python train.py --model="image denoising model" --dataset="views of escape-time and Newton fractals" --train_examples=145000 --image_size=32 --crop_scale_min=1 --horizontal_flip=true --translate=0.12 --task="denoising" --loss="l1" --noise_std=0.2 --arch="unet" --norm="batchnorm" --activation="gelu" --widths=[64, 128, 128] --blocks_per_level=1 --block="plain" --attention=true --upsampling="nearest_conv" --init="kaiming_normal" --residual_init="zero_last" --optimizer="soap" --beta2=0.95 --lr=0.0016 --beta1=0.9 --shampoo_beta=0.95 --eps=1e-08 --precondition_frequency=32 --max_precond_dim=1536 --merge_dims=true --one_sided=true --adamw_lr_other_params=0.0027 --grad_clip=1.0 --steps=33000 --batch_size=64 --epochs=14.6 --lr_schedule="wsd_sqrt" --decay_fraction=0.3 --final_lr_fraction=0.05 --warmup_steps=3300 --weight_decay=0.03 --adamw_weight_decay_other_params=0.05
Rows from block 6 of a small image denoising model, named by matrix and row number. Each number is 128 + 32 x the weight over its row's rms, rounded and kept within 0 to 255. All counts start at 0. Numbers have three digits each.
After each channel's rows are labels from the 100 images, of 14976, where the channel reaches its highest value: "top examples" is what is common among them. Only what is clearly more common there than usual is listed. The data: views of escape-time and Newton fractals. In brackets: how many of the 100, against the usual share in percent.
# conv: 3x3 conv (model.decb.0.0.conv.weight, 128x256x3x3, each kernel summed), inputs 156-207

conv.80:126109044192105117168056105088189134108096178142100165092153137105042138152102101123146130097123128116130160116067150159163130090105125125090135099104015079
top examples: cool (55 vs 14.1); vivid (41 vs 14.4)

conv.46:146141128135119149110129100142151127121143114130139109126108102101141098134197216122136113133090149136094145121167135147108115153087177113094151194153179120
top examples: vivid (70 vs 14.4)

conv.98:097135144134104135131164075133083124131161114118171150100125113156105106106056113106064145016127086103034118179126123084104123101066106173110162187132157162
top examples: grey (78 vs 14.4)

conv.81:077144137137122173191066155087130165108134104108135132094121153183150160098101084125089141061115114168145120130044117090171105111122126109144087126114134161
top examples: Newton basins of five roots (57 vs 12.9); pastel (50 vs 14.2)

conv.2:103114159072078110122123151148066111187142094117148128168141116142169130119091148154113127128122095184144143152149121165093107133127178110145142138142141146
top examples: vivid (69 vs 14.4)

conv.122:117111133111119153112186147102103105119144019157102115160097100108132142149139108129131132168179149131123125161143124163054128137115102081091172132130133153
top examples: pastel (54 vs 14.2); cubic Julia set (28 vs 11.1)

conv.22:159150152129144158140151100096067114127101124133150220106161130137146122124181111097116125135160112116101107076132143110096112143145178128153158089139126137
top examples: grey (78 vs 14.4); tricorn (30 vs 11.1)

conv.42:130137154107098129085110120153144096155109125111159093117139122113168099139138114114112121159142135159124126056180165198121112133148231086122120144114162140
top examples: vivid (95 vs 14.4)

conv.23:133154115137146108118085158070144103114104112145119129152165113123134128111113126162137126150108108108169095126122107094143164134143106104129132077093166138
top examples: pastel (46 vs 14.2); grey (36 vs 14.4)

conv.115:111107142170145115114109127129136085103104111147140164112147125170092185149131097141156120094048148081102108121115154154111130116124142164210150115135071095
top examples: pastel (44 vs 14.2)

conv.16:147112130115122130122152058143072121127072116147165163122130139143128114126239150179131124107177089131152098114136109151104118100171131080179179097124157107
top examples: grey (79 vs 14.4)

conv.53:120137135117143135105124182106134101114167141103103042126067099132129105149025106089111122122141068113138130080121120137080086119098100135054109137133167172
top examples: vivid (40 vs 14.4); Newton basins of three roots (30 vs 11.1)

conv.79:138078099124113170185092130129096096081095062128108155104089165139112169124121132168160127094112022193195123181090129121128134156130108113111145136073115141
top examples: dark (55 vs 14.4)

conv.24:165130114120117109117117162131077095105120115127131125146096117104128080132105099137150135123127065116187093133138139118082122137149096136132135116140141161
top examples: grey (49 vs 14.4); Mandelbrot set (38 vs 12.1); Julia set (32 vs 9.9)

conv.95:108080147216087122255113128089089174081117121178139119095153148163044220117148132129094121114163149110144123097043103159113156112147136097098131084121053150
top examples: pastel (52 vs 14.2); cubic Julia set (34 vs 11.1); Julia set (25 vs 9.9)

conv.30:109130136120138162116150131137135087127112092136136154159144120118152109134086183160149127118153081150170137169107148144084132135114161114119121153107157141
top examples: grey (56 vs 14.4); Newton basins of three roots (43 vs 11.1); Newton basins of five roots (31 vs 12.9)

conv.107:122112106151115119189079124121167173071135127129121110073112124120097147117104121142121130103095154178108147128132139078149128131113125077133045115152138116
top examples: grey (39 vs 14.4); pastel (33 vs 14.2); Newton basins of five roots (31 vs 12.9)

conv.97:077062160053078075136107124123142126255107119139135113135161134091149136115107106139083120115133147255126185123135139107089119139146223074092101150132127115
top examples: pastel (40 vs 14.2); cubic Julia set (30 vs 11.1)

conv.118:142131128114139156124135137103117093118130082117133147130142130112159138132185130143129146113155114133130107091121110173104085153118151075150152153116159165
top examples: grey (54 vs 14.4); Newton basins of three roots (44 vs 11.1)

conv.35:123148120174138119134032104153168117142109220101101147091189118110110076080089085100111145142000104122147148099111139145254113113096097174112061159110115068
top examples: grey (56 vs 14.4); pastel (44 vs 14.2); cubic Julia set (28 vs 11.1)

conv.71:137151138112153117146075218089148102145116142119098000135110124135147109153139120165128144129085132135215130040131123139113129126163105154143139098140105124
top examples: vivid (63 vs 14.4)

conv.84:140120156139126139100131120105050137119135096145155151101142122125142124129172157117124116138120133133126148141060132134126088142146163098142145139159172137
top examples: grey (96 vs 14.4)

conv.57:157128127163153168143140112129145109116114142121131130135124138175145132127172146098100139127150119100142112127165102124125119135121122150107154119086165126
top examples: cool (32 vs 14.1)

conv.121:134100121135142092110104153102144131112165119121114048172093094115106122117120136154176135099079138107150098133109088141118083113146070139130172130128151119
top examples: grey (71 vs 14.4)

conv.58:117121133070081095106127106170076104190085117126162137137123133130145111090127114197131139125095090182178171145129154160111153131150176109144136174126116144
top examples: Newton basins of three roots (40 vs 11.1); vivid (39 vs 14.4); Newton basins of five roots (31 vs 12.9)

conv.50:097117153132118129185096154119064150144131109122143143124139172157123144119065121155118136038128032142179132149066118103135146138145112107170157136096129174
top examples: tricorn (61 vs 11.1); pastel (47 vs 14.2)

conv.40:128160109117167159121167129131153129100145074133125116139079109158117129161183133092146122187147110148063130115171111115146112119095145133111154138181137123
top examples: Julia set (36 vs 9.9); pastel (34 vs 14.2); vivid (34 vs 14.4)

conv.96:126125141113157152132159109136084129114114085137140095127127118098169109151152168163151146165159165153106082098160085151123093120134156088115180158101137110
top examples: pastel (61 vs 14.2); cubic Julia set (34 vs 11.1); Julia set (27 vs 9.9)

conv.68:121201155099132167139198069110111151118097094122170218121135126114149130137118113102127143120131167126104116175147149083104121083132138118147157116120135128
top examples: grey (35 vs 14.4); Newton basins of three roots (32 vs 11.1)

conv.69:156139119131119146131146094129131089137112179145132134154103141139108083116073105125092155057122061098115100159151070080132089135130132157167154092094190155
top examples: pastel (46 vs 14.2); vivid (45 vs 14.4)

conv.126:097106127137100067123080206119130138151170140123106063142170119128139119152051170117080130114156175115083108013145126099064119098106165129124149014144152126
top examples: pastel (47 vs 14.2)

conv.38:132155099150185160110165152030127138109122101110107099137136102144149114133160059109118117217135211088105072076162121172111119147123122108114140117125117097
top examples: pastel (44 vs 14.2); grey (39 vs 14.4)

conv.60:137160098129117150110132108104108147090109139129102171128114101128140115112165151118126123111087114113098113127148130136121115131090116111096117150137142083
top examples: pastel (51 vs 14.2); Newton basins of five roots (40 vs 12.9)

conv.5:100120124121150164167144105137154183122133087148090115134127116141147186158133134154168131191152207183096125124125118143147102137128098051120112111107090066
top examples: pastel (73 vs 14.2); cubic Julia set (31 vs 11.1); Julia set (25 vs 9.9)

conv.17:123118135104130159156159142119113153119160053117116146137091129178131136139174093119139127142172045134153123122124114148081150157157126124133149140103165158
top examples: tricorn (31 vs 11.1); Newton basins of three roots (27 vs 11.1)

conv.44:135131143120135091142108168112125129136166085110129075137133137171152143155123191110116118141107111110144108112169110130094094150142147104107149136117148130
top examples: pastel (34 vs 14.2)

conv.125:160129122142136141123151101106132146106093108106120174112090136138103132168201125111137135153144166122122157137143118156102069163155164083172106104150156125
top examples: grey (61 vs 14.4)

conv.55:111063120122135139157140085141081103107120130131154113163109163143115100115181111218140138084193076141191048122116127110115122072191108086114178055109191101
top examples: grey (72 vs 14.4)

conv.87:146119130131101150118104096132172116108111115125118086139135137122129112107114151157127135125145119112108118102135101143111105142122227140128164094133153141
top examples: vivid (78 vs 14.4)

conv.12:149135112120118156132133140123082104115114102108121122101115130136135105139177146117100139149164096135154113104132102115095110132125123072124164114080188133
top examples: grey (53 vs 14.4); Newton basins of three roots (40 vs 11.1)

conv.85:097148137133123151112113127126085095157114117143124147118092109094144094111045127058115150177086067127131184140122134150134143097097128120099129136127150095
top examples: pastel (57 vs 14.2)

conv.70:138147116125146158104091118124163103108116172127101143110129123089108095089084171093143137117103116130103135119180160121133126110109093156137113107144095105
top examples: Newton basins of five roots (40 vs 12.9); vivid (34 vs 14.4)

conv.7:147101134094150107139120124128089099098091079137150135095086106131130123108178125119117124140204080125105089094118112154133085094122170096116118126125175146
top examples: grey (69 vs 14.4); Newton basins of three roots (34 vs 11.1); Newton basins of five roots (34 vs 12.9)

conv.104:172138105146156163157177066081185181094136162098154131130175105123115124092204139177119128059103150114080080174165123144147123102112098105171157151120139116
top examples: grey (44 vs 14.4); pastel (34 vs 14.2)

conv.45:099173118140151182252116127132148202043107094094141114091088133125155194108123119113157126108138178194125119093132158102193160124143065084104062112139134101
top examples: pastel (36 vs 14.2); Newton basins of five roots (32 vs 12.9); cubic Julia set (30 vs 11.1)

conv.29:118139114106116132129131138101076120139163092098100211113134102114137110140140131032123124135129045135102155089110120062106105158171116115136165038135161146
top examples: grey (60 vs 14.4); Newton basins of three roots (36 vs 11.1)

conv.10:129117139108114132103157129091168098141117136154128087134118116116142126124234102164137119172166121138150126105134134234101116142132131110152180191138102088
top examples: grey (66 vs 14.4); Newton basins of three roots (27 vs 11.1)

conv.103:131115129127118114123176114117153149126150096128105093173104117144144128141076080099127127168167180109117131210145101190026077155166153126121182144116151139
top examples: pastel (49 vs 14.2); Julia set (28 vs 9.9)

conv.101:136212083101224158095110142113095104125136126104123138127101116129174115125102161130166118155134140128118103092123132127173113112137120120169131103163190119
top examples: grey (49 vs 14.4); cubic Julia set (37 vs 11.1); Julia set (26 vs 9.9)

conv.88:199145118108131155139130139133063084123112140130141139129118136140134062095129131104125142111127032108190126144137131129110158164169132169114151153080175160
top examples: pastel (50 vs 14.2); tricorn (38 vs 11.1); Mandelbrot set (31 vs 12.1)

conv.66:165111101149142150111066126167106080109089146126133126106124125138112089099149107122104138098110056122188118109126133102140107113130120129116097135115150139
top examples: Newton basins of five roots (42 vs 12.9); Newton basins of three roots (39 vs 11.1); vivid (34 vs 14.4)

conv.117:167159099205214228131142107092186118053118142125120132092111145155086112131163102099149138106121111047121089129128120087137104153124063154123138126128148141
top examples: vivid (97 vs 14.4)

conv.49:137127124109144156089113101123112121134107092178103149176105141159094106147106161123132121163129098131090116109168198111152156130068152138077136104109144120
top examples: pastel (53 vs 14.2)

conv.64:127119122126119168126163073135101113170124086123177106122155107142131104117122125132117139129107137133110154217168157141145166111115154172135126173104149127
top examples: vivid (61 vs 14.4)

conv.73:124129135149119123141111145181166160085128103124137081147164129099163106139073097104105138140166171114108067134129134136101111136119116139088101150135151097
top examples: pastel (57 vs 14.2); Julia set (30 vs 9.9); cubic Julia set (27 vs 11.1)

conv.124:154156100137135082085126134103139104105125145145122164108150150111154111093142109110149132156109184122072120095125125160120108109091124140106134097145123105
top examples: grey (90 vs 14.4)

conv.114:138158136140102154125163137121130110123120171097114153098167095106178108114130109109108127030013217115098122134143142142121116126112136133134142136140128091
top examples: grey (46 vs 14.4)

conv.21:152133115112125155115158099140116120127116132126105162107114104102131096105163105127121119155102100127127134117125132123090160146112140147080132141130154121
top examples: grey (42 vs 14.4); Newton basins of five roots (37 vs 12.9); Newton basins of three roots (35 vs 11.1)

conv.82:107180116108197145105090128178085126137132151092114118101115129050114095092066044118144109116066135137104158127151174085214102126109101134087076137173096039
top examples: warm (55 vs 14.4); vivid (37 vs 14.4)

conv.119:089112134149171126145139125073185125135118059155155144130163126084106198139122162111152143119153159112098122135104092154098030110115124032128166090111090111
top examples: grey (72 vs 14.4)

conv.67:124154113119147143070140110116201153152141103101107106133149093147145141111169139107143117174126168136100120153109102166119089152101127160112121165184112089
top examples: pastel (46 vs 14.2); Julia set (25 vs 9.9)

conv.120:121154131158159173131110174076084098095154114113118091114119117143128106148085102110111130142120095085149135122119074117104102144120085122112136112106146156
top examples: grey (35 vs 14.4); Newton basins of three roots (33 vs 11.1)